{
  "model": "encoder-decoder image transcriber",
  "dataset": "analogue clock faces",
  "train_examples": 97500,
  "image_size": 64,
  "crop_scale_min": 0.8,
  "horizontal_flip": false,
  "translate": 0.12,
  "color_jitter": 0.1,
  "cutout": 0.4,
  "tokenizer": "char",
  "vocab_size": 15,
  "encoder_arch": "preact_resnet",
  "encoder_norm": "groupnorm",
  "encoder_activation": "mish",
  "encoder_weight_standardization": false,
  "encoder_padding_mode": "reflect",
  "encoder_depths": [2, 5, 2],
  "encoder_kernel_size": 3,
  "encoder_stem": "single",
  "encoder_avg_pool_shortcut": true,
  "encoder_widths": [64, 128, 256],
  "fusion": "cross_attention",
  "decoder_width": 192,
  "decoder_layers": 7,
  "decoder_norm": "layernorm",
  "decoder_norm_position": "sandwich",
  "decoder_activation": "geglu",
  "decoder_mlp_ratio": 3,
  "decoder_head_dim": 64,
  "decoder_fused_qkv": false,
  "decoder_bias": "all",
  "decoder_qk_norm": false,
  "decoder_layer_scale_init": 0.1,
  "decoder_parallel_block": false,
  "decoder_inner_norm": false,
  "decoder_positions": "learned",
  "decoder_cross_attention_every": 1,
  "decoder_tie_embeddings": false,
  "init": "small_normal",
  "residual_init": "none",
  "optimizer": "soap",
  "beta2": 0.95,
  "lr": 0.0032,
  "beta1": 0.95,
  "shampoo_beta": 0.95,
  "eps": 1e-08,
  "precondition_frequency": 50,
  "max_precond_dim": 1024,
  "one_sided": true,
  "adamw_lr_other_params": 0.0012,
  "grad_clip": 3.0,
  "ema_decay": 0.995,
  "steps": 5900,
  "batch_size": 192,
  "epochs": 11.6,
  "lr_schedule": "wsd",
  "decay_fraction": 0.2,
  "final_lr_fraction": 0.1,
  "warmup_steps": 590,
  "weight_decay": 0.1,
  "adamw_weight_decay_other_params": 0
}
Rows from block 6 of the image encoder of a small encoder-decoder image transcriber, named by matrix and row number. Rows with one number belong to one channel. Each number is 128 + 24 x the weight over its row's rms, rounded and kept within 0 to 255. All counts start at 0.
After each channel's rows are labels from the 100 images, of 14976, where the channel reaches its highest value: "strongest on" is what is common among them. Only what is clearly more common there than usual is listed. The data: analogue clock faces. In brackets: how many of the 100.
# convs0: first 3x3 conv (encoder.blocks.6.convs.0.weight, 128x128x3x3, each kernel summed), inputs 0-127
# convs1: second 3x3 conv (encoder.blocks.6.convs.1.weight, 128x128x3x3, transposed, each kernel summed), outputs 0-127

convs0.53 [138 142 150 114 150 138 144 121 126 126 149 148 140 122 111 150 145 136  56 139 146 141 181 102 126 121  79 121 148 134  73 123 148 123 100  89 111 154  59 122 117  97 148 100 136 101  83 112 129 110 152 144 138 105  89 104 111 134 117 125 123 121  97  92 144 116 138 110  91 126 115  82 144 162 144 100 151 116  96 103 147 107 115 141  69 145 116 162 124 140 103  85 123 110 105 126 131 102 146 142 107 115 153 150 164 156 119 143 144 136  76 122 145  90 118 145 110 147 136 116 108 108 118 124 156 115  99 101]
convs1.53 [125 157 139 132 161 146 135 138 127 110 119 107 111 194 124 136 130 164 138 106 162 116 151 137 127 156 127 100 193 127  87 194 161  96 113 141 114 146 125 143 129 108 151  87 136 135 102 161  97 158 121 153 114 105 142 119 182 105  99 114  89 148 133 119 151 128 131 133 123 114  85 147 133 157 148 147 101 118 153 136 141 138 140 143 111 168 169 149 138 101 153 128 146 141 115 117 140 116  93 123 122 114 172 133 174 137  91 119 161 137 107 147 173 138 107 122 147 120 132 154  70 111 104 106 131 139  92 127]
strongest on: minute hand past 2 (43); minutes: 10 to 14 (43); minute hand past 1 (35); minutes: 5 to 9 (35)

convs0.45 [ 93 140 130 113 118 128 141 106  88 128 141  97 150 135  79 117 110 133 119 117  71 143 168 116 162 102 128 110  90 149 142 134  91 129  81  81  96 129 129 118 132 164 159 150 151 123 131 116 110  76 158 110 145 111 124 162 111 109 129 109 103 155 151  92 123 134 117 129 120 141 107 105 153 122  68 146 158 152  77 156 111 115 137 127 123 113 123  82 134 118 125 142 130 145  92 151 125 135 135 114 125  97 142 113 156 110 117 150 115 122 153  93 129  74  61 115 133 137 113  85 153 143  95 116 123 137 164 116]
convs1.45 [107 118 105 146 137 139 116 141  87 122 124  95 105 169 127 116 117 154 180  94 174 109  94 147 151 151 117 124 149 156  82 141 174 116 112 175 120 107 155 113 137 118 134  67 116  99 106 170 118 123  86 137 131 109 117 100 191 115 103  61 132 136 134 134 144 157 162 121 113 142 146 152 171 128 143 106 105 130 155 115 113 129  80 129  98 147 144 156  93 108 133 172 139 154 124 132 132 135 137 129 111 128 140 134 156 156 120 113 173 104 107 132 127 127 118 133 154 131 130 152  84 146 119 127  99 134 120 118]
strongest on: minute hand past 2 (59); minutes: 10 to 14 (59)

convs0.86 [138 104 105 105 141 117 107  90 120 131 133 148 148 101 135 169 122 157 100 159 110 122 126 176 136 126  78 113 107 131 113 135 140 155 106 124 144 131 129 117 121 157 182 120  93 136 100 148 130 126 152 160 151 111  85 141 143 114 161 147 119 138 134 169 131 119 152 134 131 164 119 153 141 111 132 132 111 111 115 176 138 109 117 146 127 180 123 104 128  64 143 135 136 156 103 155  71 158 101 152 106 176 128 113 163 140 129 160  94 105 129  92 123 122 112 122  89 160  70  95 105 142 120 135 124  84 138 122]
convs1.86 [126  91 114 123 115 158 121  97 149 129 120 102 163 136 105 116  62  96 102 116 136 115 162 128 153 119 149 125 100 156 130 122 107 128 138 109 148  89 134 117 122 152 173 181 116 106 129 179 135 135 119 159 121 104 141 102 106  79 160 131 133 177 142 116 126 145 127 111  92 140 150  85 138 147 112 108 115 129 126  80 126 105 177 126 126  89 121 126 149 130 184 107 134 152  89 148  82 162 129 118  82 132 132 148 124 136  95 149 125 103 118 103 159 125 152 113  89  89 117 103 128 131 119 138 103 102 134 102]
strongest on: minute hand past 2 (78); minutes: 10 to 14 (78); ticks (54)

convs0.126 [106 113 126 124 162 153 157 148  68 102  84 165  96 159 106 101 118 104  87  88 138 144 155 138 152 150 150 108 101 137 143 118 124 141 129  98 108 113 104 125 110 113 136 123 117 159 110 117 181  62 125 133 121 103 122 125  95 110  89 128 136 133  99 108 111 127 137 145 104 123 116 124 131 129 111 118 133 113  79  94 103 135 154  99 113 129  77 121  83 110 118 124 100 102 156 152 126 115 121  75  93 107 137 125 150 151 122 125 109  84 117 160 147  96 107 132 131 137 121  93 101 193 137 135 150 130 116 130]
convs1.126 [111 153 152 134  66 137 144 148 132 106 153 117 157 152  95 165 192 158 120 146 145  97 139  96 155 127 115 163 140 152 118 156 149 105 127 136 138 133 132 127 145 104 142 120 168 146 104 105 118 133 164 132 133 141 132  89 122 133 125 124 123 165 129  74 136  87 121 185 128 128 147 156 116 137 140 132 139  95 146 123 147 155 116 157 147 158 164 155 116 121 172 120 119 135 124 131  86 161 141  81 124  83  89 120 157 135 179 117 154 152 125 121 118 114 108 145 184 130 130 136  91 119 155  85 124 124 141 138]
strongest on: minute hand past 4 (81); minutes: 20 to 24 (81)

convs0.108 [117 122 136 128 149 151 129 106 118 157 125 122 153 117 104 117 149 151  96 133 120 158 167 111 107 132  89 120 131 138  86 126 145  93 102 119 103 109 111  92 131  78 179 124 125  96 120 157 147  80 161 110 144 122  96  72 159 128 114 123 155 136 111 132 108  94 128 163 130 145 102 102 102 159 139 145 131  91 145 147 152 117 142 113 126  93  97 156 141  97 138 108  73 113  89 167 145 156 139 119 126 121 131 118 126  90 150 121 106 116 120 150 185 165 118 116 113 143  99 173 131 146 142 104 149 140 110 183]
convs1.108 [108 157 149 116 141 159 130  92 121 154 147 107  95 138 182 155 120 145 154 128 177  93 153 146 132 109 164 155 134 168 111 134 122 123 114 113 118 138 151 149 156 138 139 121 124 171 104 132  88 155 143 130 120 140 119 109 111 157 134  96 142 113 183 110 124 135 129 115 148 115 155 149 113 122 144 140 126 163 158 161 128  80 185 158 100 120 162 166 141 136 150 123  95 138 149 131 160  95 124 105 134 121 175 155  87 115 114 129 138 154 100 161 155 100 158 157 118 197 144 148 145 133 124 132 131 129 102 155]
strongest on: minute hand past 4 (73); minutes: 20 to 24 (73)

convs0.59 [144  93 155 121 132 149 120  64 128 128 144 110 117 111 122 128 153  99 119 113 132 141 194 114 125 134 150 118 140 149 131 113 102 113 105  99 107 188 116 117 100 107 151 127 111 147  95 114  85 119 133 106 105 101  90 137  83 118  85 102 113 111 103 120  98 108 128 112  98  97 116 149 138 120 111  88 133 104 114 108 113  80 166  93  97 128  98  99 100 153  93 138 127 131 131 101 161  84  90  85 124 113 127 134 114 129 102 121 111  91 115 143 164 102 130 124 141 153 123 179 102 128 117 146 115 109  98 110]
convs1.59 [149 136 157 144 129 137 143 131 136 172 148 169 153 143 132 140 144 158 132 134 156 127 155 128 164 138 143 135 165 173 123 158 139 147 159 136 146 145 121 137 114 123 132 132 166 146 127  94 189 141 143 152 122 160 152 175 154 171 127 155 137 150 147 148 135 131 159 187 154 151 167 160 153 133 141 167 174 166 141 137 145 132 165 144 141 133 135 127 120 123 136 150 141 155 130 193 138 171 137 111 162 137 123 131 154 127 147 171 137 120 115 136 124 147 156 148 146 158 110 103 130 147 140 147 111 147 161 192]
strongest on: hour 3 (28); minute hand past 5 (26); minutes: 25 to 29 (26)

convs0.44 [124 103 118 112 164 137 121  83  96 139 110 163 115  93  87 159 140 101 122 107 111 132 154 116 128 140  66  86  95 143 112 115 112  52 141  74 102 128 104 120 124 136 147 124  97 110 123 123  86 124 111 129 115 135 122 107 144 124 106 141 129 162  94  85 115 144 110 118 151 156 100 116 101 121 126 135 147 118 135 166 123 115 162 144 139 122 121 112 126 115 120  99 108 101 126 158 133 105  62 151 127 134  90 122 165 113 136 130 146 104  83 124 131 128  71 126 113 155 115 168 126  84 118 100 135 118  96 125]
convs1.44 [111 121  68 116  76 123 113 166 112 115 134  78 147 111 170 130 101 128 124 136 148 160 117 135 168  96  99 181 123 159 119 109 141 163 142 124  88 127  94 139 137 110 107 138 127 128  82 135 137 122 123 113 103 134 121 144 105 140 116 113 109 145 122 163 103 143 141 118 109 106 124 143 159 105 126 102 149 143 125 112 151 132  89 176 116 117 108 133 126 117 128 139 127 155  67 130  85 129 114 137 106 126 122  99 176 153  96 160 124 144 148  72 134 110 168 151 124 105 159  90 101 119  82 150 120  98 139 104]
strongest on: minute hand past 3 (46); minutes: 15 to 19 (46)

convs0.113 [121 115 146  99 134 126 106  73 166 143 130 109 109 115  88  99 163  87 119 163 136 157 146 140 103 131  96 132 100 148 149 129 121  82 184  97  70 101  97 103 108 113 120 148 105 105 133 169  83 114 126 139  95 131 109  97 133 135 131 148 145 142  91 143 194 116 143 147 113 141 109 118 142 106 170  89 145  98 127 122 115 150 126 127 126  86 123 117 143 105 118 161 126 140  86 128 110 122  77 122 125 152 134 140 136 113 139  90 120 115  83 104 171 135 111 135 116 127 115 154 103 113  98 136 140 121 116 143]
convs1.113 [116 101 113 141 142 153 118 120  96 117 146 109  82 113 117  88 129 160 141 140 124 164 113 153 129  97 137 108 116  95 153  77 140 137 143 116 157 138 134 115 162  90 126 130 137 123 173 178 113  96 104 113 141 138 120 162 115 151 153 144 133 134 109 123 107 126 131 126  96 148 115 147 122 116 121  91 113 118 184 119 101 125 131 163 141 107 112  87  81  91 129 172 123 148 155 132  87  99 122  96 131  96 110  85 104 108  68 126 117 116  63 151 120 117 138 156 129 111 133 134 102  99  78 116 124 155 143 118]
strongest on: minute hand past 2 (48); minutes: 10 to 14 (48); minute hand past 1 (30); minutes: 5 to 9 (30)

convs0.117 [118 130  81  93 135  95  99 140 107 172 119 141 150 110 159 113 121 143  96 139  96 135  85 140 121  94  79 147  91 160 115 131 146 150  79 120 122 160  99 160 127 129 143 125 137 116 103 126 112 140 146 159 143 146  82 133 129  83  92  89 151 136 107 117 116 112 141 140 117 121 113 126 110 127 120 124 146 108 157 124 160 117 110 134 121 143  99 124 128 143 100  84  79 145  98 126 139 147 110 131 101  89 144 108 110 109  63 100 155  95 136 106 107 141 175 101 108 126 108 104  97  95 144 152 131 103  89 101]
convs1.117 [122 145 110 148 102 134 125 145 111 104 155  88 113 135 102 161 131  99 158  97 165 110 114 130 187 174 122 200 105 183 101 109 124  96 125 122 165 104 129 103 150 145 124  79 145 129 129 151 104 133 149 132 111 107 104  93 185  97 116 127 187 115 137 131 139 115 140 133 112 127 126 137 134  74 127 119 151 131 197  99 157 138 111 111  92 118 156 145 136 142 161 129 121 140 150 134 134 141 136 130 106 143 147 116 143 133 152 133 176 116 147 165 135 128  93 136 135 125 116 158 122 150 146 131 131  95 115 119]
strongest on: minute hand past 3 (68); minutes: 15 to 19 (68)

convs0.75 [144 101 119  93  72 114 134 126 128 131  96 171 114 136 139 103 139 139 119 104 132 136 128 162  76 108 106 132  86 138 147  84 156 142 120 141 120 147 127 137 107 134 150 137  81 132 124 101 125 106 112 156 130  77 112 131 147 116 101 110 109 115  95 150 134 148 106 100  97 100 142 115 116 121 156 112 161 165 162 104 136  77 139 146 107 149  96 126 128 101 118 137 114 128 140 106 149  90 136 118  89 133  86 109 123 116  72 102  94 101 130  97 111 124 150 152 124 122 158 104  60 113  97 157 101 105 156 111]
convs1.75 [141 115 112 105  92 115 104 119 141 118 122 145 155 163 125 103 140 114 112 136 111 154 142 123  96 113  88 156 108 194 122 109 155 117 121  91 120 117 135 129 138 115 108 154 120 148 148 132 123 184  79 110 159 143 149 143 100  87 127 146 164 164 115 167 117 141 125 149 152 136 136 143 118 133 189 130 137 137 103 112 171 146 121 158 154 131 111 161 136 161 126 135 140 108 117 100 144 141 118  85  98 130 184 113 153 133 142 137 105 128 130 110 120 137 126 158 118 185  99 149 136  85 130 149 159 107 175  77]
strongest on: minute hand past 4 (92); minutes: 20 to 24 (92)

convs0.88 [152  96  95 101 136 136 139 141 156 151  87 123 157 129 101  82 163 101  93 144 129 112 123 128  97 114 150 120  88 138 129  95 137 109 150 130 109 160 106 107 117 137 141 150  98 103 138 134 134 128 124 151 120 127 116 116 133 160 116 150 157 150 119 124 159 109 157 142 135 147 100 139 129  79 144 133 139 125 158  88 117 126 122 116 115 133 101 140 133 150 115  95 107 156 101 102  74 157  86 101  94 106  95 142 104 129 118  85 107 119  89 132 115 107 178 116 141 108 140 155  90 154  73 133 142  67  88  93]
convs1.88 [154  83 114 146 141 140 107 151 129 120 120 117 139 133 154 161 176 157 170 111 136 146 115 189 122 144 122 139 120 192 144 121 162 151 114 133 128 136 116 109  94 126 146  99 128 115 124 170 137 145 115 134  99 128 127 142 163 103  94 120 119 137 152 120 127 143 139 149 120 124  96 126 118 116 123 157 129 149 156 119 126 141  91 182 129 156 131 155 126  77 155 126 147 166 109 127 105 133 105 147  99 125 170  89 141 161 118 133  79 121 148 150 120 128 111 142 114 100 137 179  95 134  57 158 141  83 106 110]
strongest on: minute hand past 4 (55); minutes: 20 to 24 (55)

convs0.76 [104  95 154 127 116 116 128  84  89  93 146 134 115 111 110  98 135 101 115 108 148 160 157 109  92 155 120 133 108 178 171  94 124 129 140 115 100  96  80 120 121 126 152 124 129  72  94  96 121 126 142 168  99 124 168 134 143 121 104 107 119 146  91  84  90 141 122 124 123 128 121 133 128 126  95 153 124 105 131 134 102 101 165 141 123 113 121 102 100  77 146 135  79 180  86 136  99 132  92 101 126 147 174 128 132 111 124 158 127  97 114 129 166 128 106 134  90 120 149 111 122 142 120 146 129 137 101 153]
convs1.76 [137 102  90 125 137 150 160 133 132 142 132 107 127 122 107 144 133 122 144 155 117 183 149 140 181 108 117 149 103 232 149 110 162 134 111 130 129 170 121 170 109  82 132 124 132 149  88 136 115 145 130 112 118 139 152 177 123 111 151 136 122 133 118 150 105 143 135 186 118 131 117 142 151 151 139 142 141 159 118 140 111  97 153 156 133 118 115 136 125 131 109 147 113 163 143 141 149 157 143 122 112 129 175 137 149 135 154 145 126 124 136 121  91 112 148 185 102 155 141 112 129 141 116 149 203 141 127 121]
strongest on: minute hand past 3 (75); minutes: 15 to 19 (75)

convs0.2 [122 122 157 113 155  93 120 139 130 105 110 102  97  94  93 140 162 146  91 123  96 139 135 130 138 138 115 110 140 154 164 119 140  94  82 173  75 104  96 129 108  79 166 140 141 120  89 128 129 118 141 116 153 129 156 103 100 112  76  72 108 111 106  96 107 142 110  79 136 134 103 131 109 148  84 106 109 125 105 105 121 145 131 150 125 132 130 111 118 102 107 137 125 128 138 165 118 124 197 146 104 131 117 113 119  75 129 130 130 103 101 105 111 134 111 108 114 107 148  91 125 127  94 124 125 127  76 123]
convs1.2 [103 126  90 121  98 133 134  95 140 128 111 150 110 126 131 128 116 100 113 124 151  83 137 153 144 141  92  95 164 118 140 144 119 109 127 134 146 146 144 159 115 119 104 103 144 156 104 131 144  85 114  98 159 145 131 101 128 141 158 106 126 128 181 130 141 154 106 131 139 170 162 131 116 180 166 122 147 102  43 141 128 166 146 138  90  96 114 113 149 122 172 102  84 118 164 130 115 138 120  75  89  95 136 107 117 112 125 136 105 108  93 105 102  85 151 116 108 143 105 137 121 116  94 137 125 109 111 128]
strongest on: minute hand past 1 (90); minutes: 5 to 9 (90)

convs0.116 [163  81 102  82 152  99 130 117 137 102 105 120  76 108  94 137 135 176 108 159 109 128 123 163  87 136 163 129 120 115 129 131 111 123 151 152 134 113 122 172 149 131 148 155 116 104 107 144 104 143 124 129  75 129 205 125 104 108 161 160  93 147  85 141 139 127 164 147 112 155 134 145 122 135 124 131  98 127 147 109 123 108 127 168 156 157 143 154 119 142 110 144 127  98 146 109  95 123 129 106  80 136  93 143 125 155 150 110 108 150 110 140 100 130 136 106 111 136 134 102  97 121  93 156 106  99  96 100]
convs1.116 [204 152 100 136 153 107 107 153 145  77 119 135 116 130 109  67 166 121 115 127 104 135 123 146 108 102 160 127 131 119 158  94 109 106 118 168  90 148 124  95 142 113 146 148 133 129 157 185 134  96 134 148 118 153 134 133 103 135 183 160 124 153  97 135 141 126 112 136 134 110  92 101  89 136 136 117 113 102 151  97 106 123 138 152 123 113 136 130 100 106 135 149 148  91 107 134 112 145 114 157  81 124 100 128 104 138 103 119 114 100 124 168 105 116 123  95 121 107  90 159 145 114 105 116 168 102 150  93]
strongest on: dots (59); minute hand past 2 (34); minutes: 10 to 14 (34); minute hand past 1 (31)

convs0.92 [149 107 112  94 118 128 135 157  99 157 128 106 120 203 135  98 120 112 106 113  94  96 111 143 109  81 112 138 104 150 144  97 149  77 134 135 105  92 124 139 146 125 148 121 124 141 128 122 154 153 117 163 142 115 140 146 123 118  95 119 120 157 112 142 112 130 141 193 103 110  96 133 100 107 139 140 128  84 124 148 109 100 137 125 139  80 158 141 121 121  83 134 162 163  93  97 132 152 174 105  85 117 133 127 128 154 115  90 107 103  90  92 134 116 134 114  90 119  91 149  95 119 124 147 123  94  99 132]
convs1.92 [ 98  95  81 175 125 144 139 118 132  80 125 105 133 124 127 128 141 144 176 139 145 152 101 148 148 110 104 171  81 192 122  98 134 199 145 144 107 113 120 134 140 136 154 129 133 108 113 158 146 103  77 125 113 139 153 148 116 104 107 143 113 111 113 133 105 159 119 108 129 163 148 131 149 129 151 100 134 141 146 100 164 127 126 165 116 131 106 142 110 107 127 136 144 147 103 145  62 157 136  64 126 140 133 111 168 136 103 146 116 126 146 104 123 133 147 103 107 142 127 132  97 158  96 162 143 119 113 110]
strongest on: minute hand past 3 (81); minutes: 15 to 19 (81)

convs0.38 [116 133 108  98 135 108 159 118 136 134  96 123 146  89 141 100  94 138 139 125  88 129 113 130 164  65 118 135  87 110 120 115 116 158 184 146 112 129 132 128 111 153 143 146  93  99 145 196 139 126 130 119 172 146 153 135 125 151 184 155 120 134 175 126 183 146 131 113 123 179 136 114 144 146  97 137 135 155 121 158 122 126 117 165 139 150 154  93 152 132 120 155 184 125  97 134 136 143  94  82  90  95 125 142 148 123 141 111 138 122 168 131 131 115 125 111  99 139 142 121 115 167 111 126 122 111 113 107]
convs1.38 [114  78  89 134 129 147 147  86  87  95 133  88 102 141 111  88  60 114 104 115 147 124 125 147 137  89 108  98 112 102 104  85  99 159 148 126 156  76 117 131 148 131 164 164 135  97 141 132 128  99 106 125 135 124 131 118 108  97 172 164 143 135 149 115 132 139 110  82 100 110 138 130 144 140 118 128 114 132 113 104 130 100 107 144 119  81 113 113 113 124 151 118 137 150  94 114  82 110 125 108 111 111 113  98 164 127  86 116 132 100 125  76 157 141 135 116 103 113 134  93 111 121 119 102  83 111 131 134]
strongest on: dots (54); minute hand past 6 (46); minutes: 30 to 34 (46); minute hand past 7 (39)

convs0.98 [159 121  86 107 152 120 117 146 112 125  91 138 127 131 166 130 165 124  65 163 152 126 133 158  92 125 139 123 114 134  94 129 153 112 161 119  88 144  85 158 120 106 123 112  96  64 121 122 126 181 147 155 101 113 119  88 118 118 113 144 118 122 109 124 139  99 135 132 118 116 160 130  97 142 137 101  95 122 143 124 110 163  80 119  89 103  85 153 119 104 115 141 128  93 122 135 133 184 132 129 134 152 165 164 134  94 116 109  60 116  92 126 155 117 113 155 125 131 113 144 121 159 142 137 124 109 116 115]
convs1.98 [122 109 114  68 156 105 127 141 157 146 130 161  99 131 158 112 145 115 126 153 169 128 136 109 125 134 148 132 185 139 128 123 107 113 118 177 112 105 116 142 130 116 139 122 140 131 124 121 102 203 140 134 136 145 120  85 116 171 158  95  77 113 117 134 157  99 125 140 147 148  96 108 125 134 148 130 152 128 130 113 122 114 135 170 154 148 112 181 143 100 133 113 102 127 129  98 126 106 123 105 140  71 173 168 114 135 108 142 105 132  80 127 187 138 159 135 136 131  88 150 118 127 103 151 142 126  89 151]
strongest on: hour 3 (38); minute hand past 10 (33); minutes: 50 to 54 (33); hour 4 (27)

convs0.72 [164  86 140  98 118 163 106  96 195 121 112 139 101 141 112 160 159 115 121 124  93 132 143 104 116 109 127 129  97 126 158  89 127 139 122 103 125 160 129 106 122 129 125 146 100 126 149 138 130 140 110 129 127 153 176 122 121 146 127 150 184 125 129 127 149  85 130 130 171 116 155 155 119  96 210 150 132 145 120 117 160 129 126  84 123 154 141 185 138 152 153 161 150 150 100 159  98 143 112 117 117 107 114 124 127 127 132 118  90 169 107 131 138  87 120 108 101 123  92 132  85 121 117 135 113  92 153 120]
convs1.72 [168 100 112 156 109 137 121 106 137 119 136 116 134 120 136 122 145 146 138 134 118 146 152 104  95 159 120 163 127 123 136 109 135 141 126 133 133  84 164 140 119 136 141 135 170 116 187 154 137 139 115 134 168 133  93  84 112 113 129 136 173 173 131 110 144 120 136 143 134 151 150 137 122 116 138 138 122 103 115 135 198  98 147 139 161 141 150 139  72 138 178 166 167  87  85 165 133 122 100 100 114 134 123 120 118 114 122 104 123 131 126 123 175 173 108 121  84 136  83 144 126 119 111 165 139  72 158 119]
strongest on: dots (64); minute hand past 5 (44); minutes: 25 to 29 (44); minute hand past 4 (41)

convs0.78 [ 89  98 133  83 131 113 191  87 124 117  97 129 133 118 117 131  93 112 153 121 122 144 150 102 122 103 103 117  92 141 120 118  88 125 104 138 134 142 137 117 121 139 163 127 106 162 123 134 151 120 106 103 115 129  88 136 122 123 155 113 107 131 119 143  92 106 122 143 134 121 116 153  71 108 102 172 113  80 120 189 109  98 176 117 134 132 115  87 103 130 131 150 125 133 118 119  95 147 133 137 114 136  86  95 168 115 118 154  84 100 103 105 128 119 104 114 122 126  74 154  88 133  84 135 139 120 163  92]
convs1.78 [ 86 127  75 138 129 165 105 133 130 111 122  98 142 133 144 127 127 123 124 132 139 123 103 162 181  94  97 149  91 172 119 122 106 167 139 153 106  97 119 117 144 150 164 118 132  89 108 168 122 118  88 132 105 135 138 151 113 107 125 147 158 150 127 158 111 155 131 104 113 126 178 134 137 124 126 114 147 136 177  85 119 144  99 150  97 116 113 158  99 111 160 122 137 168  74 169 111 137 142 116 101 141 139  85 159 153 107 121 119 141 183 120 124 113 155 158 129 110 156 124 106 157 103 163 123 108 154 108]
strongest on: minute hand past 3 (56); minutes: 15 to 19 (56)

convs0.60 [147 132  61 128 100 131 107  99  99 158 111 134 212 142 151  87 167  93 137 109 155 140 143 133 111 149 167 148 108 160 110  93 138 108  95 167 152 144 141 108 145 123 115 115 114 134 140  84 143 129 154 132 100 121 150  93 142 133 111 113 133 134 132 122 115 116 163 141 149 117 137 140 137 111 116 150  95 119 132 161 111 129 131 113  98 116 144 132 161 153 135 136 104 115 159  93 143  74  96 160  81 114 155 104 146 106 110 140 127 114 114 133 128 147 140 125  70 140  88 104 129 152 119 152 144 102 101  90]
convs1.60 [142 162  99 172 188 133 172 114 146  88 134 107 143 104  93 130 108 136 174 122 133 131 131 152 146 138  87 154 115 198 137 131 150 122  94 112 120 150 102 123  92  92 121  92 142 145 123 139 109 143 143 149 131 145 148 167 160  87 104 119 131 101 114 134 139 132 132 165 136 132 110 111 151 113 117 148 161 151 116 111 151 120 130 131  98 180 148 146  99 129 119 127 135 108 161 110 155 156 153 138 100 128 172 139 127 142 145 133 132 105 139  81 107 105  87 159 125 116 116 140 135 107 121 171 193 119 117 133]
strongest on: minute hand past 4 (80); minutes: 20 to 24 (80); hour 9 (40); hour 3 (37)

convs0.125 [126 126 112 110  94  96 155 132 122 115 114  79 119 132  99 137 151 127 126 144 130 125 144 109  76 132 121 107 167 145 101 122 146  94 163 123 121 131 138 113  92 112 161 128 117  99 174 139 115 118 138 114  78 100 110  95  85 153 117 141 121 166 125 142 130  99 129 108 126 133 107 120 131 130 123  90  84 115 137 106 116 152 134 141 110  69 122 100  98 148 128 107 109 112 158 150 173 134 103 166  78  87 130 131 106 114 117 177 101  99  80 130 131  99 123 132 107  94 125 153  92 101 100 144 143  94 140  79]
convs1.125 [124 134 143 152 122 106 169 114 155 151 110 152 124 110 138 133 134 109 140 108 133 128 116 116 138 193  55 135 100 154 116 106 110 125  71 108 152 141 144 143 152 140 106 103 147 148 139 146 138 100 128 122 111 129 194 121 129 125 161 139 168 108 147 127 107 142 110 126 125 106 137 109 115 148 173 172 124 138  87 175 150 135 129 115 145 109  96 105 173 161 146  76 108 141 190 142 155 121 175 124 123 101 116  77 137 104 127 164 116 118 126 116  95 126 141 127 133 137 110 116 160 129 115 105 136 123 141 152]
strongest on: minute hand past 2 (77); minutes: 10 to 14 (77); hour 4 (30)

convs0.11 [ 90 101 126 102 142 110 109 146 114 110  93 125 125  97 145 167 104  99  99  87 108 105 154 103 165 124 134 145 107 125  77  93 103  93 129 151 126 138 109 112 118 112 135 117 135 114 131  95 177 168 136  96 112 173 167 133 130 133 179 139 157 135 116  98 149 167 129  87  89 105 156 121 128 123 148 149 106 122 110 119 124 157 126  90 123 142 131 133 103 100 150 144 130 108 103 157 112 156  78 134  97 124 157 127 178 141  90 109 154 104 119 153 152 121 107 126  93 149 106 121 142 107 120 125 140  87 126  85]
convs1.11 [116 102 109 115 119 119  91 113 166 147 102 145 131 119 168 144 158 136 116 134 155  96 139 140 108 117  93 147 146  81 138 131 127 127 108 140 101  97 133 126 116 104 115 105 126 132 143  95 102 146 105  98 133 166 106 116 134 116 111 124 173 124 148 103 170 109 114 106 132  96 152 103 135 168 182 134 114 149 103 154 173 155 129 159 130 150 134 157 137 141 148 110  93 106 164 104 114 102  83 153 127 111 143 106  74 139 143 124 116 152 128 107 124 119 158 119 134 121  73 129  94  93  53 138 136  89 154 116]
strongest on: minute hand past 3 (45); minutes: 15 to 19 (45); minute hand past 2 (37); minutes: 10 to 14 (37)

convs0.40 [133  88 192 122  81 114 122 116 137  86  65 140 138 124  78 137 153  95  62 160 113 164 159 103 135 125 123  90 105 104 143  97 119  91 117 122 137 168 134 100 109 138 118 140 136 161 108  97 149 123 133 137 115 121 126 149 159 121 127 116 135 126 122  73 109 148 127 142 150 108 157 124  95 154 110 119 126 129 138  93 164 115 134 124 100 122 114 140 165 134  99 122 125 158 122  96 138 150 120 138 124 138 153  97 158 117 100 176 111 126  99 111 103 141  89  84 109 109  98 106 154 144 108 138 109 101 139 115]
convs1.40 [121  87  81 113 124 103 102  84 146 116 135 115 157  98 132 194 128 110 106 111 155 144 120 160 146 159 132 130 141 146 137 101 117 108 131 128 115 101 101 118 127 107 119 104  82 111 128 168 137 136  92 177 127  93 114 150 136 104 152 127 103 161 144 128 117 117 140 136 122 100 133 117 153 109 130  99 121 124 161 144 150 142 119 152 126 120  94 138 141 100 163  96 146 128 120 199 107 110  89 182 100 184 132 115 114 122 112 183  99 154 137 155 127 146 148 140 125 122  96 126 128 132 104 145  92  85 117 138]
strongest on: minute hand past 2 (66); minutes: 10 to 14 (66)

convs0.30 [149 100 131  94 155  88 110 133 145  95 115 135 170 140 103 167 163 155 102 132 132 105 112 134  99 107 126 153 119 150 107 138 124 119 163 119 135 104  92 161  97 101 139 109 111  89 112 135 155 147 170 123  93  72 127 151 109 161 116 128 112 129  89 128 125 127 116 139 188 167  63 108 152 151 129 113  67 167 134 124  97 118 121 104 105 123 119 146 130 137 107 125  99 107 121 144 120  93 110 184 116 138 174 175 126 142 141 128 123 161  96 125 122 105 130 143 111 116 140 141 119 113 125 135 135 110  94 125]
convs1.30 [132 141  89 116 145 105  89 147 163 110 129 125 126 125 152 102 138 109 148 113 124  73 137 139 121 125 147 119 219 131 106 134 139 113 125  94 124 136 120 137  87 135 147 155 120 120 125 117 113 163 139 134 126 122 118 112 106 115 114 119  64 101 100  94 125 116 110 123 124  98  59  91 129 165 101 130 151 122 102 114  88 136  95 137 111 131 122 132 138  68  90 138 106 126  98 132 116 110 136  97 136 100 156 113  96 114 113 127  87 109 117 141 146 108  89 124 188  97 123 145 125  91 129 130  90 144 114 137]
strongest on: hour 3 (55); hour 4 (28)